config.yaml
vocab_size: 54
decoder_cross_attention_every: 1
optimizer: "soap"
Rows from expert 7 of block 11 of the image encoder, named by matrix and row number. Rows with one number belong to one neuron. Each number is 128 + 24 x the weight over its row's rms, rounded and kept within 0 to 255. All counts start at 0. Numbers have three digits each. After the name is the row's rms in percent of the matrix's.
# up: expert up (encoder.blocks.11.mlp.up, 16x48x96), inputs 0-95
# down: expert down (encoder.blocks.11.mlp.down, 16x96x48, transposed), outputs 0-95
up.3 113:144112165106090115094127151105127131113148147094160116141152137132150163087139157141078143142115144121148142143109129105173113126133120141132205139140167144085098130110124137133105121122157095162128163103089156166156111156088162149130110138118178155156137118105150140116103143128135121140
down.3 113:081142150117095135091100124115109150104136103166099142102101101139128094128132116105182132153123154144153112118150182148094138139100157150119140118103129111114106104167136124125162121103072160104127131132170136097128130163105106163110120170082166151146125140148141159144165136125115123110
up.4 094:168119145102106133090116120112134121144138096127174166105115116066128120111097141116116074083162128151156103148152125129115123141107106145127131158101106106161162120125144176065131145109110156146143100134126130104142099122085144102116120153141138124129132099122126147124178148104178152140
down.4 101:134150078148113111161134152160114170137122147122109093160094112143104135151144123169138152115112133115138109081093161133113128157169096098129093113119139138091101151124146116169075149152149127121168182113167142158080133144114103118124116126119164145142099123109134088115102125140125118116
up.5 105:120101116106169145115125143143123131121137104138099111118157135129124140155129145128105158082105147144135119131130169156127131145123171110128121138147178117132135145096148142093122140170059159122143108111090128148126132096160134152108115131088168193122097150136144103145079151133127115191
down.5 092:131111098132102154102095175130113134146173141134177160090143164129144135130141128133175131125149134132165144130149127125120120077136117157113165115120169105113126101114140129083124089103126131168141143136176160172147153080158122121118132132139102144132099140179155111142126126124112075124
up.6 090:089138145119141151137144111124179132166112104124109090166143101150125127159116149085118116160145126128168116136080177133147137118104113152146105122135073106144141158143139133097116114123112167113115117124112153099130136105121106139096102129152143152100142125057096138120071156128143120089
down.6 086:176098123084127109085134138120108137134139139121139155125070148080119120147123108140178130129139125132126096154128065137124133141166123101114102133126173130172159090154146142127101127099144133118104203085088137149123154154115114156118134140114139133109102132135113109104127163126145146105
up.7 075:112115137127125134137118094137166110130116102133145116157103130150110082133120103153106157048161070129177132146103120113101129137139119110118095094126128161141140127154148142152184141119149119137079106108134120109155128145132111125099114111130137158086137105182184136128140146141130129164
down.7 075:113185157138115125110139122122092131158091110151095129139167125129134170133141090126163082131091160117085127134089124122080086160112135152143125121153097123164114155137092091083072113113120132147124119111134132145157118100143138147109105133098123112129104120133104125139125136185129152156
up.8 091:129109160116118104124106176144108113139131100110110174127121103106086101147123140103095136103132173084160112117118106130100163177124145123176086122117125125162126129134162140109128136147117100115076135144148137095137153160135138091140157099135103135155098092112090109106090101114089123138
down.8 092:129116134131115086131131129145118053104112151142132112159122148117130143137133114113167120091102115130126128143173145142141126083170082094114108127096113102164137152127107092168140080121090099110120140143101097139117123137123104186103092148128138083114151121139129178140137108113134094128
up.9 097:100124117153141186108091109124096172137104090127125120167159101142121103131130118124092099096118125141109132122190143104108131141137116119115105085154147145147139179120117161139116149178162106118124143114112118045118130122119113099128155131123149120127158134114104101118135086135152113151
down.9 097:128145127154176087167137151167154044124145131107134132096114143150140127127104135114153128134108135106111117111121132157125111104128161144092094129156146126126151123108126142101125063118119112133152152158132097171093113116127151193120138093095074147098127145132140149141137144120129122119
up.10 099:082163185128145135132132095137113125106184123177150126110139090127129154187139120158161140127128146127157127114117107142124096092105130144149131121153109164098131136126184126139096131121159138123119115126190166117114127130138167128101082112145092098160130137157129113126167141110136139130
down.10 099:141073134119153146166106145115114107145109156142126088156117113066125166117144151119058142150105114121139126137166118099113149126147118126078106088139122137109128145111152109106140125126124154150117157118134126109152097144130149085106100120146149101129057129113139095135157127115126078107
up.11 104:126138108153114152100124122154176106134096096147110118153121102140152156144100154128146144146116125169143134154122111167137118145150117090122064141110124107087133100120107132107124138116106131202119153132089091100091096152133132108164146141156173118136127121113135076086110156144126115130
down.11 098:131127161119119084132115165145139118105144135110142153143142116123134148121128124070148136110155112136117117123104143107171118117062115134119142113123133095203151107119130094118134093160187160081154104109132147142144169136155120156143089097143149110109119147139115162124107113088130150153
up.12 087:111107121127073105124147134107165138123102141149155102083120136110130171109131111141121137127079108166112176145116169176114105122115123130117137156130149119132113102140161157112179121130155127157157148135104134122122113116125157146118163103153131156165133090132091150203122099100126121110
down.12 086:154147183147122136130097121118094165144154128089126100118134128137128102112099115170139142130105100110157126100087188125098123104137118124150130103102133167146158124130069099137093161117073173120096119121162140121139117128150132114120132138131142162126107132195130124130120125125118168094
up.13 094:145105148112091099122102098094153171148126130132145155110131129152105119162091140106109179135121144117117116129120121152155124107203179110143124161153159117130108094097142106117121101106111127139127158112136156150132150161162110152124136094127068146171155112157127145100148124097145140144
down.13 090:119175096126106150141113099094133111124113156130131106097143130155142156089170118122149123176146124116139109164133122178148129161094135135124153100146110129129157150143088097161156139116122207094131146153125162141121138153173104119094119110120113143149156116149148139092163145104125134102
up.14 098:127128146135155138136141144164142145114133157125157089136101145105125155096127113096140102188133146123150175140176135139129100122146116139134178098131143148135110100142152106098113121055103114164169144115105119150123136126106130110164161138111135119165153153134140080144133118165097108172
down.14 090:108130150105111111147099117068129137123128123134094162086122138122106128191139149151129162123113110093140097086094140112144124163130154096100153158136169147150112147121102133148133077164112132140108114137171139142168112176107112137122111097135173118119144132120119143119145109087156089114
up.15 097:136151092167087136109114153135173128129116116121109142111094124163120118144122117159164123153132106104118143128113119163105149159076156135167147136111151099138148143141118140128151127139101125092101101127110103142172121169130107127050142196093123149137098149143133124136120164091121134116
down.15 107:131145156150149146099111115137144146136159118130123147101158156142119110120156102189139112099173128140164140099086136090101140112148151102169128150081165131123147117146145117140105101142084135170113129139145076116128149135131127115126116178085105131131112098166087136131094107155150139154
up.16 114:113113115157159162159126116186140088145124138113116136146123134131122140124119113154092147123106127151111121089177137111125102191093143119151115078114124140114101132094115149104132132109158125147118142132155065155137095125170143118109129129099113105180119147130122111135128157090179090136
down.16 112:146116127123158131118102124106160142117137111135148160135137123140143137133128169139157107136155139137123091098123144159121126129138138153095155148169151130109143142130129109124101108133190068125103157116110119117126112114106137110080105107134110104157136117128114183156174065167154065095
up.17 104:135127107107088139122143112139122123115111119127123163138134106152175113129095163146113154125081146138130115160132138132171169090092188144141109184079092089122145134134098096165100145089105149106148132112142138134103121142123129131118154152155112115125159157099133109111085126122179113123
down.17 107:074118158109098060134143125087146120146142147151121104123109111151115122111117125108143116124130140099116146144109107141171084106150161110115135122155108127145133080146157161123124119106095161139096138141142144102129080117093152122117086118179079147105134122096124098117102122184141136129
up.18 085:100116114148087106135083140117142111099143142139100172125114147118053136163106097133123120100156080153134111086098088144138121172147131116134171139137116162125142115093163106146140107162147143160138138145121177127106142149147068132131147109125100117141123120112133115141160100112133133105
down.18 086:161141143104169117130089096208125107101116128120108131150141145126159157111122126116096123136097147141080124140142151134151185112134099130094140131130153140144140102122100117116078138106113149120132125151132128135134157103157154081142137172064110126104125156124165161146149147117131164118
up.19 103:123121142139113151121154122122135084126130126156115168111138132138117150121113108066164082128137076168088124175103126130136114146114101166154099101125128177091075102110112148096128160127132082135132113114134096132125130109127153099102114122120099080094125092115131122104149123142156153110
down.19 100:154141125106104122162093130126117159153088135097119129134123113122134128124153168095100125098129132124146117125139126123112108152118130100119176164076102160128141115131087143153132143134174090129154165098108158091131145140117165194134083127135155139146076120135105161141156130123087142098
up.20 096:134124113137114087132119116083123127149142104128148136105104124154157082104113147097135132127049142144109133123113143117109123128114145166110128140144129108116133128156067181157161140166120112095098073135148092131166123108093111138122102160179124141092129102139106120098153137126128104117
down.20 096:143118076147107089135125158177146118196107131107133091155139136156144110112113132150161131119143098160131138172126123117111094156106155156149086102135163135148124160118144124137144162131108105131127134130117123128086088158108137130122108138118138076171082101097127144144080135119117155119
up.21 118:135131122149142120113122169105147109126154124118123093112113145085105151119107141150163105126067091153123109114119096118159125109089136166152144108132125162120121115133193086143109143114093101152120123132163097130126098104128142128091112129133106098166097168145161080147156096145099153130
down.21 104:131100143108127150162126146158143101149149115138151106137154179131150168183102102108102161131124138129162144133128116099150136086112099121115141137148118151120131138137133127126101133127105106135127105152099150129177153165119155109153125125166135125196139156118079118164172113137114063116
up.22 091:140173096118164112117142148107151122108155124145111162110151140129146132157159139084097123083158117120101119118144145106115166138128152124138109122105157143106107115139178148104098081148147129076124139119165076186133131125093168119082131159126106121108106132114120115155094143115101113128
down.22 095:097128127088108132119133158115152103189142114097136115134150133151121178094157155118128165157124132173103168112159147111083136082141115125141167110144114130108128140132125124129091155115128101162084113126108107121084152125136169111119170102106110126123159124173106151150159118126153121155
up.23 094:095088127113153148111110111161172121101150100139124136087122106124135171137140135103112135121145165141110138098129108154153182072138105136096083119104126109116126151126154118111067108126147130139117093143165157141080098133101170119105143113150123151127115099114135090152154118110127110095
down.23 094:131111097139134129114115167132073109106125118114141088161111101140131101118175158134140153143102137120114137136141148094098110099154162146091106108135113116134148142130100069088069133133131143155115130108098141062132113092138141137134152164142136108096144135123101126096147142087176133135
up.24 108:124101148105182149154162134126130130156130129156157124127175122079158115137127133121129127125110121118140118160104163135141138104120170109129112121111147124153154163118130118162146128146111159130167116143074113111121163087141121134150107084125115109095106192131151111128089062154102107108
down.24 102:110098112148130163099138124161084122122159164106139142144144130113120152118093126145140104158133121093135123152145098066195145105104106163151175114139140096155104131085110105112144132081097132114114137109110112168139132116135156074123125106142107154100124152164114096116120153136142131112
up.25 118:082143119134116145118155125115104115112137139135154187141147126110146118171121110122120110100127146142117081114145114173121150137101128156138119054112119128117126098155120117152108110138100087106100154150165043134151131129121156114172144143117120155135167101151128147124132104151113144097
down.25 118:119099146140157127155119105158128137118137118112109104165148138159062152112125144146124144107152111121115149160136098117150103124125099105146112198130108108146120141113173118144140116136177065147108144114063128155106099112128125095111123115141115120162145128116097156110115141151130081162
up.26 089:096143129111116141155133125094121146145154108104088138137097134142152102156099164100127125143142109131095134131102139137066132114142124144117137161146127120097107170110138129134088143126177140119129111170085168081125130138139143131142130074098183177102152107109109145113093139138098110154
down.26 093:153153105167134157114151128146135142135138101139158093139120133144139155115110140088108130100124111125105128160149108153152117083165135100126083090152098109106122115161120103119114098117104113087136139157150144179123138153075194132135111095088128119077126126122119097143116142092149127101
up.27 097:133155109160172117163109155148135169136131183128155135139159103136089127130158126164127182126117139106124105064152153124187138132123149125151132137092125142155130128153069176107119115117120101124146119111147139126147085129144121124107134138139141130136107097128149160126125098092147082099
down.27 098:129139102114116133102162114151138077153152093110128150147146098109153114069092153147106131163102089141112145174126116190107123127103120150120147097114167111098156154095120128144129124098155124145101119130078098110102086120102148127100119108138122122127112128118127143122126113171172146161
up.28 111:108148154144168125165100122096140104128124151138148135134114127111122119174131129131134135114121099160115142118120126147089131143121111142151206105091143139156127097074142138159138116098142141147122125142141088115123101157171142166153147128138113097163119164116181119154182105118134082153
down.28 104:166142152141142159133128112126116148134101084132130194153123116132134192101122145151117104128117118124116129127136131105125135145123127122145117070144146168073145164084112101102083123111128112138092131121150166143106137088129158162134098137133116133128138137115133153163185148177149118153
up.29 104:157131118095128159076149147109117119143097152108122144131132132116137129113153136141133107120116156106136142151110103130135105153140128126144158098108115127145150135149121146113083128156156100135091145077182125078127096138121116118160086137107089093090085188139134114124106101146193108133
down.29 114:127155120138169155168122096141116110139120107128158132138158091111165129108096096135111143134119156103150123131116133155104159116136098142084067139119184135159165166152110157130142114113161156116144129103159099109115118123118160114115119113169114144086137050157134134116121131131111130106
up.30 084:145115082141089134153108175134093127129131117086092131082116119125105118154123167131128137116144120153125134137113089148108111139118115118150118062124159123133162116130170123118149172151061170172130126109147089102087133113147117116089125105145158111140115144144139090135144099114116114143
down.30 090:098142156157161118131114117153178115127149076152115097163131087100143185129110114098171129105094119112159126105116134097139183108112076122113135112138122161149138101124122094106150101113167118108118112132108157146147130111107097152130123115106120122138089142139146113164109157084107122143
up.31 094:119107109114123136106142072165126115109126119135170127124105132081109130165123128078165140089149133164120117126149178129110100136136130141144140102110104150118111113125111128135136118160098086120124109129150097120186113105125102138189154118110142104156157084101106164122156153110087152111
down.31 105:161115138121104096151139142126108152132131106120110127162128144149103114097152129142100140146115126149085182104146176133082121095167117121067179159153159145129152121154117068105117147130123114090140113139121145129131124131122124113142144142158187161134160107121115151120104121179138140111
up.32 094:132134136129081109104113138086108140127102174127095102086103109170123130150159116144113129135168146096180102129148130132106106089075109155106139141113106103128113149163113143126178136147127100148144145120155106110144113168118119148118116150106146147147127132127083162130124094079130092090
down.32 095:118153126116152147091117111105131132100129112122124123098154131133143133087149134139114172144089155123175131130122101139097152151111117163158131145134154183142141082170149139098132077102064137134144093106135124126124111128098119142094133179170119117120131101136126112100076150130141168115
up.33 105:126127186101139131104136104132126102125134117166136127117106113055146098134131151157128133092134106165123126100130170139104136154192139139138134106104110099092121105111153141104082132122123118117103106124122142108114173122114095119145122141122157129205138112098157126146143136133138096176
down.33 100:150139112122139122108136169112126133137099155108098118105153128166097154201123168096128142069136073149106114124152128133131128105114142142079116106142089106123109109137149085138136133124118114143162117101121134135164146170096092096155159091103139142116149159156120136118116136117100090123
up.34 100:161092109108115146098186101175117087140167142149111113170119139144120146154096149102166127147158133193101105138128090107093153154105138167107105132150147134146108153136173136149128142150104084101135134154111112120125117083141105099138124129119122138145149131152128151099147113106126103119
down.34 095:147130097168165114125156139119144160092147159106185148112140105124160141149116105151141170105108103081128105160139145089164094145151124077155129119142068084105116112132117132169122161118131140139099152105125102108134085117121163136139133128132116115146139113137111117099116141175151141142
up.35 105:135096129093153105117132113113165133109147097181140157099114156102142122154133078139158126139139124149133144171095133148136144112177121170107162117168152135089096149132144091081124093113127114096144136131154125133068130130135157121149097151111156158113096125126125160172136159136127130126
down.35 115:140152140142136129114143087099147154107101176117122115154130157137114134126132112146114121140136126137101125139158177121133102124146123108153104129185122117101151140119095113108119100148172117162172131083144133119186158142089132064089182137096128156166116111152157147112120138118126137112